Weights of a small spectrogram enhancement model.
Model: log mel input, norm batchnorm.
Training: soap at rate 0.004, 4000 steps, batches of 128.
Rows from block 15 of a small spectrogram enhancement model, named by matrix and row number. Rows with one number belong to one channel. Each number is 50 + 15 x the weight over its row's rms, rounded and kept within 0 to 99. All counts start at 0.
Before each channel's rows are labels from the 100 clips, of 14976, where the channel reaches its highest value: "responds to" is what is common among them; "peak in band" is the frequency band that holds the peak. Only what is clearly more common there than usual is listed. The data: notes from a synthesiser with random patches. In brackets: how many of the 100, against the usual share in percent.
# convs1: first pointwise conv (model.decb.1.1.convs.1.weight, 128x128x1x1), inputs 64-127
# convs3: second pointwise conv (model.decb.1.1.convs.3.weight, 128x128x1x1, transposed), outputs 64-127

responds to: swell (98 vs 24.2)
peak in band: 0 to 250 Hz (58 vs 12.5)
convs1.6:73 53 27 66 55 54 63 64 43 45 46 51 61 49 35 55 43 51 75 84 46 60 48 34 54 62 51 49 52 54 67 38 60 33 22 50 41 73 56 65 26 36 58 05 57 61 70 69 47 65 53 58 54 46 54 47 66 52 21 57 45 62 78 47
convs3.6:29 50 40 43 45 53 68 39 77 39 69 52 64 55 57 92 23 65 38 57 49 53 21 58 42 32 30 41 81 69 35 72 55 48 53 34 52 73 28 46 70 35 52 52 49 27 50 39 62 45 52 48 42 52 39 58 69 68 93 49 44 83 42 38

responds to: harmonic FM (28 vs 10)
peak in band: 1000 to 2000 Hz (44 vs 18.8); 500 to 1000 Hz (32 vs 12.5)
convs1.11:51 36 75 47 26 47 66 67 57 54 38 66 61 43 38 53 48 70 27 43 45 63 51 65 71 37 55 38 36 44 42 53 45 60 53 43 22 47 74 61 31 52 36 68 79 52 72 59 46 55 56 44 43 24 58 60 45 60 44 48 53 25 63 68
convs3.11:41 71 46 55 41 64 44 29 49 42 64 14 36 45 49 47 53 64 59 45 36 28 62 59 22 56 33 48 62 67 46 59 48 43 91 60 44 38 32 61 52 50 24 45 82 36 40 25 62 66 37 53 49 48 47 52 47 51 52 30 55 33 45 43

responds to: pitch class: D# (26 vs 6.8); saw (25 vs 9.8)
peak in band: 1000 to 2000 Hz (62 vs 18.8)
convs1.47:56 63 54 69 42 50 27 80 97 50 63 59 47 47 17 76 40 55 59 62 66 64 67 54 43 60 61 35 41 59 82 59 39 52 46 44 59 21 53 37 50 59 51 44 48 64 32 52 47 55 53 91 67 53 56 53 48 35 72 39 33 69 68 61
convs3.47:70 28 41 40 67 46 59 32 61 60 66 27 51 38 46 37 48 56 28 72 35 55 50 35 45 56 48 50 89 63 37 25 53 58 40 47 68 47 38 63 57 41 43 00 53 28 51 40 63 42 45 46 55 58 33 42 69 66 44 69 32 62 32 23

responds to: pad (66 vs 25.2); triangle (26 vs 9.9)
peak in band: 500 to 1000 Hz (47 vs 12.5)
convs1.9:47 30 40 53 41 40 29 49 46 45 30 37 28 54 56 41 55 22 45 62 41 57 63 42 37 42 57 58 67 60 53 53 46 60 68 63 37 38 64 54 32 64 58 61 51 61 58 63 76 67 58 19 56 47 53 53 73 23 62 56 60 31 85 67
convs3.9:33 43 46 58 75 69 41 49 69 53 41 50 57 57 48 92 53 62 87 57 45 68 26 21 56 42 54 27 49 60 63 52 20 29 34 35 54 50 61 33 46 55 39 35 46 59 48 47 41 36 72 49 53 48 48 51 54 57 66 68 86 40 42 27

responds to: swell (70 vs 24.2)
peak in band: 250 to 500 Hz (42 vs 6.2)
convs1.1:42 56 41 38 51 47 75 74 59 47 66 57 41 41 53 58 54 66 76 28 60 59 43 45 34 23 47 42 54 57 37 46 63 34 29 35 40 48 55 38 61 81 60 29 53 25 63 13 40 63 70 35 51 41 21 23 20 67 23 51 45 38 72 57
convs3.1:45 45 67 68 54 48 22 18 37 33 47 54 49 66 52 60 85 49 77 25 54 63 55 39 50 31 74 56 50 34 46 36 67 71 52 45 47 44 36 44 56 49 67 78 56 58 69 43 43 38 61 44 41 29 40 31 34 48 14 51 64 59 07 46

responds to: pluck (55 vs 25.5); triangle (31 vs 9.9)
peak in band: 1000 to 2000 Hz (46 vs 18.8); 250 to 500 Hz (25 vs 6.2)
convs1.92:42 52 46 33 48 29 54 49 33 62 55 46 99 73 70 46 31 44 54 85 45 55 34 38 42 51 61 71 70 40 42 36 45 50 97 69 51 54 62 33 63 64 57 45 64 45 35 65 52 69 39 34 62 48 40 48 41 65 47 40 75 43 51 26
convs3.92:73 48 38 27 51 53 70 61 39 52 28 30 39 63 43 62 49 55 53 50 61 54 57 13 53 42 31 69 33 56 55 57 34 59 53 49 14 53 70 50 58 32 45 38 37 28 31 60 63 38 32 45 62 60 62 59 23 66 48 82 23 28 32 79

responds to: bass register (72 vs 22.3); detuned saws (43 vs 10)
peak in band: 2000 to 4000 Hz (73 vs 25)
convs1.97:40 85 63 50 60 39 69 45 49 59 45 82 28 40 44 40 49 38 57 48 55 52 75 64 46 68 48 41 57 52 17 54 48 39 51 67 53 58 61 53 63 53 49 41 66 40 52 54 58 55 53 38 62 16 52 50 46 48 63 56 48 36 33 65
convs3.97:33 47 45 52 56 35 27 61 58 51 86 40 55 26 66 64 53 38 48 26 43 63 39 56 39 37 60 38 39 44 58 48 65 34 41 79 48 67 61 38 33 20 50 57 45 64 75 29 52 54 54 55 76 42 66 67 72 19 36 26 63 53 75 84

responds to: pluck (57 vs 25.5)
peak in band: 500 to 1000 Hz (30 vs 12.5)
convs1.58:30 49 32 30 76 38 44 45 65 49 48 70 49 64 48 21 46 38 52 49 45 62 35 51 53 39 50 49 53 58 40 65 49 53 57 47 47 53 54 41 38 40 66 61 57 53 46 61 99 88 27 76 40 38 53 57 51 32 57 65 55 21 33 73
convs3.58:37 68 43 58 72 44 32 80 86 43 39 54 59 45 43 00 54 37 53 57 50 49 40 66 52 49 51 46 58 53 86 46 24 49 46 77 54 44 68 29 43 69 58 61 54 41 46 59 47 52 57 27 62 37 47 57 50 54 48 53 13 49 41 48

responds to: gate (57 vs 25.1); triangle (29 vs 9.9)
peak in band: 1000 to 2000 Hz (51 vs 18.8)
convs1.40:39 48 65 62 33 44 56 51 45 48 55 47 68 63 56 50 61 44 71 47 55 51 41 33 29 44 40 57 46 42 65 39 66 68 79 65 24 45 70 94 25 50 76 61 61 49 39 66 30 82 47 29 63 74 68 28 62 53 19 42 30 58 49 93
convs3.40:29 46 46 61 45 34 60 61 45 43 28 72 38 55 38 79 65 55 45 34 60 29 66 37 61 47 56 43 75 59 30 38 40 43 39 81 79 33 59 49 70 54 45 50 40 51 66 59 51 61 64 50 45 60 45 45 36 40 41 49 33 54 52 32

responds to: drive (67 vs 24.9); gate (51 vs 25.1)
peak in band: 500 to 1000 Hz (38 vs 12.5)
convs1.44:60 53 37 41 33 52 46 38 73 61 52 29 64 49 27 75 48 50 52 36 54 43 17 55 52 51 51 41 67 49 53 57 08 38 28 45 36 50 55 35 42 50 60 54 89 69 42 45 82 60 70 32 63 53 52 24 54 58 40 36 43 59 58 64
convs3.44:28 17 49 36 68 50 44 46 58 24 60 69 77 52 53 54 57 43 52 71 45 53 74 55 33 43 33 46 62 36 44 40 36 31 34 36 58 49 59 51 90 79 40 52 62 31 62 35 60 59 67 63 13 55 39 74 71 55 64 47 65 71 60 39

responds to: gate (62 vs 25.1); drive (60 vs 24.9)
peak in band: 1000 to 2000 Hz (46 vs 18.8)
convs1.123:58 40 50 47 55 00 07 42 67 42 51 40 53 42 34 27 47 23 56 26 29 46 45 36 52 41 35 41 09 47 42 57 57 69 41 64 34 62 45 65 37 77 57 60 58 50 48 46 36 26 44 37 55 44 45 36 57 67 62 41 74 65 50 66
convs3.123:58 59 33 45 40 40 60 72 32 62 75 52 66 73 45 37 47 52 48 39 60 55 50 57 90 75 49 33 33 45 32 46 39 67 47 35 39 44 42 52 38 49 57 28 52 37 60 46 41 81 72 56 53 39 47 55 54 58 58 73 28 15 45 50

responds to: triangle (43 vs 9.9)
peak in band: 1000 to 2000 Hz (43 vs 18.8); 250 to 500 Hz (25 vs 6.2)
convs1.23:36 59 48 43 23 48 63 74 37 38 76 50 44 44 25 46 77 43 43 45 59 67 54 54 37 31 46 33 57 49 56 23 53 51 26 62 39 52 22 65 44 54 41 21 57 48 52 62 61 54 69 87 58 53 41 84 57 35 88 59 48 36 42 52
convs3.23:55 78 48 52 20 64 60 31 42 74 57 61 59 35 60 32 35 55 62 35 50 53 54 39 89 41 37 51 52 44 43 61 39 14 31 56 40 52 00 53 33 41 55 30 33 49 26 46 31 36 44 52 52 64 27 68 37 72 54 49 53 22 35 83

responds to: drive (63 vs 24.9); noise (35 vs 10.5)
peak in band: 4000 to 8000 Hz (53 vs 25)
convs1.93:39 55 64 46 55 74 30 58 54 49 38 75 77 45 64 69 52 41 51 17 42 70 45 20 18 46 67 54 70 59 35 67 64 54 68 49 39 52 46 40 47 42 37 49 27 41 47 79 49 70 34 34 28 57 51 49 38 63 57 70 57 58 39 64
convs3.93:49 61 52 54 56 10 47 65 44 18 45 46 69 46 54 51 49 42 70 64 35 41 66 70 47 45 63 56 42 47 47 49 52 60 29 34 63 29 53 47 63 65 48 50 40 58 59 64 04 44 37 41 63 54 43 62 10 57 32 65 77 58 48 56

responds to: narrow pulse (40 vs 9.7)
peak in band: 4000 to 8000 Hz (50 vs 25)
convs1.103:65 62 44 61 46 07 37 39 37 51 44 37 65 45 36 50 67 52 26 71 69 59 29 32 61 29 53 45 58 40 67 50 62 64 60 33 65 32 26 60 56 48 29 40 71 41 51 55 57 31 54 30 50 45 31 55 74 34 62 52 42 26 75 34
convs3.103:56 53 45 56 57 29 13 58 50 50 30 07 19 28 49 80 41 47 62 48 66 34 24 51 62 63 70 81 36 65 48 76 63 44 36 68 67 83 39 34 43 53 56 46 72 46 45 49 53 86 58 58 40 66 60 36 58 52 37 55 66 56 46 37

responds to: drive (58 vs 24.9)
peak in band: 500 to 1000 Hz (38 vs 12.5); 250 to 500 Hz (28 vs 6.2)
convs1.34:55 63 57 15 38 62 40 32 59 53 28 28 57 53 58 30 39 56 30 50 63 34 61 67 56 66 65 52 73 42 17 44 54 28 55 56 55 59 60 68 43 90 73 72 38 48 60 86 41 58 72 47 40 66 36 46 25 74 67 72 32 44 34 43
convs3.34:38 60 53 46 69 39 45 60 63 55 36 70 36 32 02 68 67 45 56 61 63 38 63 80 54 59 60 34 81 54 43 82 35 56 70 56 44 56 61 22 25 36 54 42 46 80 67 67 43 57 83 58 55 62 62 29 56 34 33 65 69 75 23 60

responds to: pad (66 vs 25.2); drive (61 vs 24.9)
peak in band: 2000 to 4000 Hz (91 vs 25)
convs1.18:28 41 69 54 72 61 60 48 52 55 27 33 44 72 32 18 53 53 55 51 42 49 58 33 51 69 52 48 57 37 52 47 41 66 63 34 46 20 41 79 45 58 53 34 66 56 42 54 58 37 45 41 68 46 77 00 32 43 85 52 76 45 43 61
convs3.18:49 20 58 51 49 60 34 68 27 76 41 65 54 56 52 64 64 37 65 62 52 63 44 52 60 48 47 36 58 56 53 32 54 27 46 49 62 68 59 34 46 56 79 19 52 45 38 58 43 56 70 36 27 55 62 34 57 39 61 64 37 36 60 51

responds to: harmonic FM (27 vs 10)
peak in band: 500 to 1000 Hz (38 vs 12.5)
convs1.122:45 17 34 60 65 33 65 54 32 54 26 51 49 59 61 49 43 32 60 44 40 58 75 36 37 66 55 64 78 38 49 63 76 58 23 76 65 60 47 65 44 92 67 34 70 39 53 63 41 57 09 50 43 58 35 60 25 59 31 72 42 47 44 63
convs3.122:81 53 45 33 31 54 51 61 62 50 28 42 60 52 54 65 68 19 64 55 41 56 48 83 39 42 32 42 58 31 53 77 66 44 40 67 51 50 58 46 40 26 80 42 45 22 53 52 46 34 72 47 52 53 76 41 50 33 54 65 43 37 84 29

responds to: high-pass (42 vs 20.5)
peak in band: 4000 to 8000 Hz (72 vs 25)
convs1.65:33 29 97 56 52 20 51 54 84 60 68 43 26 47 50 59 35 61 39 58 41 49 63 58 77 38 47 61 63 67 44 69 62 33 42 52 51 43 45 39 38 25 44 69 57 53 39 66 38 62 29 68 46 94 48 36 36 68 43 59 68 44 57 65
convs3.65:48 44 41 50 55 45 44 47 73 49 65 79 55 50 21 44 56 70 68 48 73 55 69 76 61 45 50 56 51 45 35 75 55 65 36 32 48 41 61 51 54 27 50 26 56 50 31 52 67 52 41 38 45 66 62 46 39 35 53 67 60 65 47 56

responds to: triangle (51 vs 9.9)
peak in band: 0 to 250 Hz (49 vs 12.5)
convs1.49:50 54 18 59 49 45 48 58 92 40 66 67 29 40 54 51 47 61 35 27 34 51 59 63 32 63 45 54 14 68 44 34 51 55 15 31 62 52 58 24 26 83 73 37 59 67 55 64 54 57 59 55 44 43 66 57 44 40 55 55 55 28 40 54
convs3.49:57 49 56 57 74 46 34 71 36 37 61 53 47 46 39 64 53 56 41 62 56 57 35 58 77 49 61 32 40 55 45 01 44 44 82 60 40 47 41 85 45 49 64 66 35 34 33 57 44 54 60 67 44 46 35 53 75 69 44 70 46 44 57 69

responds to: pitch class: C# (30 vs 6.4); triangle (29 vs 9.9)
peak in band: 500 to 1000 Hz (45 vs 12.5)
convs1.124:55 34 67 59 28 11 49 63 65 61 30 00 71 49 53 37 59 71 38 42 56 37 45 80 57 46 64 46 39 57 52 51 54 37 66 28 31 43 65 72 40 42 44 56 52 66 47 66 59 78 75 57 59 56 65 68 52 32 44 50 28 41 37 56
convs3.124:62 43 45 62 48 51 50 48 51 16 60 20 49 46 27 34 43 55 66 43 84 46 57 25 54 54 37 40 58 62 50 57 56 38 40 36 43 61 51 51 47 66 60 54 57 57 59 18 69 49 48 54 21 65 62 84 20 53 27 33 44 47 43 56

responds to: triangle (40 vs 9.9)
peak in band: 1000 to 2000 Hz (39 vs 18.8)
convs1.90:52 32 56 32 50 79 26 44 69 54 31 74 48 78 55 73 31 41 40 23 55 55 54 05 44 82 37 25 67 50 73 44 50 34 53 40 69 52 64 45 65 54 37 44 29 55 37 59 48 51 27 51 48 60 49 49 65 58 28 27 58 52 61 59
convs3.90:40 53 72 53 28 33 40 40 38 52 41 53 43 56 43 48 72 62 59 92 65 65 46 40 58 63 57 71 73 32 51 52 61 68 36 76 87 46 63 50 33 61 41 61 27 58 44 61 48 54 56 53 30 77 46 33 54 78 47 33 63 60 63 49

responds to: pluck (72 vs 25.5); triangle (56 vs 9.9)
peak in band: 500 to 1000 Hz (35 vs 12.5)
convs1.73:33 39 71 53 52 35 51 56 62 37 33 41 45 61 51 42 52 34 57 46 34 09 60 77 68 42 68 41 58 62 39 31 47 48 44 50 78 44 64 50 56 41 40 67 58 47 54 64 33 62 21 48 52 48 64 41 38 61 33 51 71 60 48 17
convs3.73:52 54 52 50 40 61 39 15 65 45 46 64 27 50 45 27 63 36 33 50 45 58 47 25 34 46 48 42 57 62 88 22 42 44 45 52 41 48 70 61 57 77 52 60 35 41 34 40 26 39 19 48 51 39 28 76 25 51 65 44 39 23 22 36

responds to: gate (61 vs 25.1)
peak in band: 1000 to 2000 Hz (39 vs 18.8)
convs1.98:59 92 56 44 76 42 43 79 44 44 51 64 67 94 38 59 36 58 51 40 77 61 69 50 36 24 52 52 55 43 52 56 51 28 58 52 59 58 68 43 73 56 63 55 38 42 50 56 46 43 44 64 72 48 49 51 66 47 40 83 57 64 76 62
convs3.98:63 53 32 28 42 74 33 39 47 53 83 56 35 19 54 39 45 37 61 33 54 83 28 45 39 65 50 52 73 57 43 32 48 55 36 49 57 30 35 53 35 44 51 58 28 68 48 40 77 53 46 50 43 23 47 76 62 33 52 62 35 37 44 50

responds to: triangle (48 vs 9.9)
peak in band: 500 to 1000 Hz (37 vs 12.5)
convs1.105:34 32 72 44 40 31 39 59 54 51 05 39 61 55 73 38 41 42 47 21 36 74 61 61 37 43 55 40 28 46 44 69 37 66 58 57 48 49 56 65 19 43 54 43 54 66 60 34 36 30 50 19 46 27 53 53 49 55 28 74 41 42 42 53
convs3.105:43 49 35 48 61 58 54 58 44 84 66 46 43 42 38 36 57 49 62 58 70 54 42 06 45 63 44 40 51 60 42 56 48 38 40 39 45 28 49 44 29 48 16 28 53 55 57 29 74 45 50 61 40 55 29 60 33 50 45 62 39 60 21 58

responds to: pluck (64 vs 25.5)
peak in band: 1000 to 2000 Hz (47 vs 18.8)
convs1.55:65 55 80 73 54 64 47 56 48 54 41 57 99 47 56 53 27 51 59 63 62 65 49 53 66 55 73 39 43 60 43 41 30 50 55 43 33 57 55 36 87 65 35 42 50 58 38 64 57 65 66 54 49 63 49 50 46 47 46 63 37 28 65 72
convs3.55:43 56 57 43 57 55 48 32 70 42 51 00 57 71 37 52 46 36 57 54 73 57 38 65 45 55 53 45 40 54 46 77 42 49 41 55 37 70 53 38 49 52 40 52 47 64 11 51 57 37 57 46 55 56 60 39 44 64 36 83 53 42 48 62

responds to: drive (66 vs 24.9)
peak in band: 0 to 250 Hz (38 vs 12.5); 500 to 1000 Hz (30 vs 12.5)
convs1.85:77 60 41 24 63 40 32 47 54 39 72 28 53 79 42 42 49 62 54 45 36 76 69 48 47 41 26 67 45 84 32 80 63 52 48 57 48 45 40 38 51 45 29 37 34 55 18 45 30 53 54 52 34 36 68 39 64 58 49 32 60 54 44 84
convs3.85:38 41 43 41 28 73 64 28 17 39 57 45 22 55 44 53 58 15 33 49 72 53 46 45 44 55 28 63 34 49 38 67 55 57 43 39 37 62 43 88 47 22 49 51 60 44 58 42 62 62 52 43 31 40 37 51 47 65 59 48 52 35 60 62

responds to: gate (96 vs 25.1)
peak in band: 500 to 1000 Hz (42 vs 12.5); 250 to 500 Hz (25 vs 6.2)
convs1.113:46 67 66 20 32 44 64 54 33 68 61 49 43 91 46 46 60 42 45 54 48 61 69 34 52 42 68 69 59 65 60 63 69 73 61 76 54 27 60 75 35 59 58 80 43 11 53 37 25 42 53 58 65 54 57 45 22 67 60 43 43 49 63 38
convs3.113:32 58 52 54 55 44 47 63 52 56 43 88 40 38 50 44 76 26 46 51 21 34 40 38 51 57 23 32 25 61 58 18 66 37 54 48 61 19 48 79 37 33 55 48 47 27 49 59 40 77 60 52 38 62 68 46 24 12 36 69 37 64 53 43

responds to: pluck (53 vs 25.5)
peak in band: 500 to 1000 Hz (31 vs 12.5)
convs1.114:57 71 71 59 62 61 42 57 65 36 35 52 36 48 37 28 54 54 61 53 67 67 75 37 41 52 74 70 78 47 58 71 01 55 31 44 87 42 34 49 51 83 65 43 51 56 70 60 48 67 30 44 69 75 79 51 22 32 35 57 44 56 34 45
convs3.114:73 57 37 39 33 40 53 55 26 49 55 27 55 26 46 70 64 48 59 73 75 40 46 21 54 40 59 56 55 39 63 41 63 42 47 65 53 47 82 25 57 72 50 47 34 66 42 50 48 44 35 36 37 35 33 27 35 64 39 68 54 27 29 26

responds to: triangle (32 vs 9.9); pitch class: A (25 vs 6.6)
peak in band: 1000 to 2000 Hz (70 vs 18.8)
convs1.62:29 51 23 41 67 42 58 64 11 65 77 74 73 45 13 38 53 56 37 67 54 35 40 67 58 45 57 64 63 57 60 34 74 31 67 39 43 51 57 51 41 60 35 66 52 46 46 51 64 42 41 50 61 60 39 37 58 22 63 50 33 53 50 60
convs3.62:55 51 59 49 54 41 53 71 47 46 24 72 34 66 47 53 32 38 46 39 46 76 49 99 30 50 60 55 47 59 45 55 45 56 83 36 46 45 64 44 50 36 48 56 45 64 42 57 41 43 32 54 21 16 52 58 72 57 38 36 61 39 50 68

responds to: triangle (26 vs 9.9)
peak in band: 500 to 1000 Hz (40 vs 12.5)
convs1.77:45 42 44 62 44 27 82 48 55 55 51 39 42 58 54 27 68 55 53 49 39 40 51 35 56 65 32 47 42 58 73 66 46 50 82 50 48 29 60 35 39 39 34 48 81 64 41 60 32 35 87 44 58 54 60 36 51 43 41 49 63 25 57 73
convs3.77:43 58 57 46 37 37 72 66 43 28 32 22 53 54 35 50 16 36 49 43 42 23 42 65 46 45 62 20 55 66 74 66 79 37 29 27 40 65 69 67 52 43 49 39 44 23 52 52 22 49 29 30 58 57 63 52 38 47 46 48 52 53 52 45

responds to: drive (61 vs 24.9)
peak in band: 500 to 1000 Hz (31 vs 12.5)
convs1.96:39 38 15 66 24 55 51 58 31 30 38 61 36 48 48 40 56 60 31 60 64 60 34 59 60 51 14 32 52 70 38 33 42 58 62 49 36 70 43 62 46 60 45 21 76 46 24 48 48 47 38 75 48 57 13 73 46 51 76 39 54 45 54 31
convs3.96:50 35 68 58 49 59 60 58 64 60 50 23 45 50 46 38 58 50 32 39 47 59 50 56 47 36 80 58 60 62 91 44 43 17 46 39 35 63 50 31 57 40 45 63 32 99 71 54 39 42 70 65 35 57 38 41 45 57 68 62 67 43 55 71

responds to: pad (63 vs 25.2); drive (54 vs 24.9)
peak in band: 1000 to 2000 Hz (40 vs 18.8)
convs1.12:84 33 54 40 44 50 45 70 69 35 54 50 42 92 36 44 75 56 45 55 52 24 68 79 72 66 54 49 74 42 43 64 43 57 35 37 47 56 39 67 38 60 74 21 30 33 47 44 47 46 76 52 64 38 50 52 55 67 31 79 50 59 71 67
convs3.12:21 36 37 41 57 60 57 60 41 67 66 51 40 31 58 43 35 45 52 41 48 61 50 98 37 62 59 31 49 42 52 61 48 36 43 51 42 44 30 63 84 64 63 67 10 42 61 59 08 80 80 63 51 42 74 35 45 28 48 38 48 44 58 54

responds to: gate (62 vs 25.1); triangle (39 vs 9.9)
peak in band: 0 to 250 Hz (66 vs 12.5)
convs1.66:55 52 09 74 49 68 24 56 48 39 40 27 47 81 69 50 53 38 60 52 53 56 49 52 47 58 41 65 63 45 46 49 53 47 44 59 67 48 48 58 43 40 63 56 67 57 43 41 61 24 37 15 65 29 24 55 44 67 45 72 78 50 47 66
convs3.66:39 37 43 75 73 59 50 29 53 50 50 72 62 48 65 84 39 57 22 37 52 18 69 36 55 65 61 38 39 30 32 58 63 37 68 48 22 64 45 51 45 48 56 39 45 34 38 46 60 27 46 58 42 29 56 52 56 62 31 43 42 53 49 66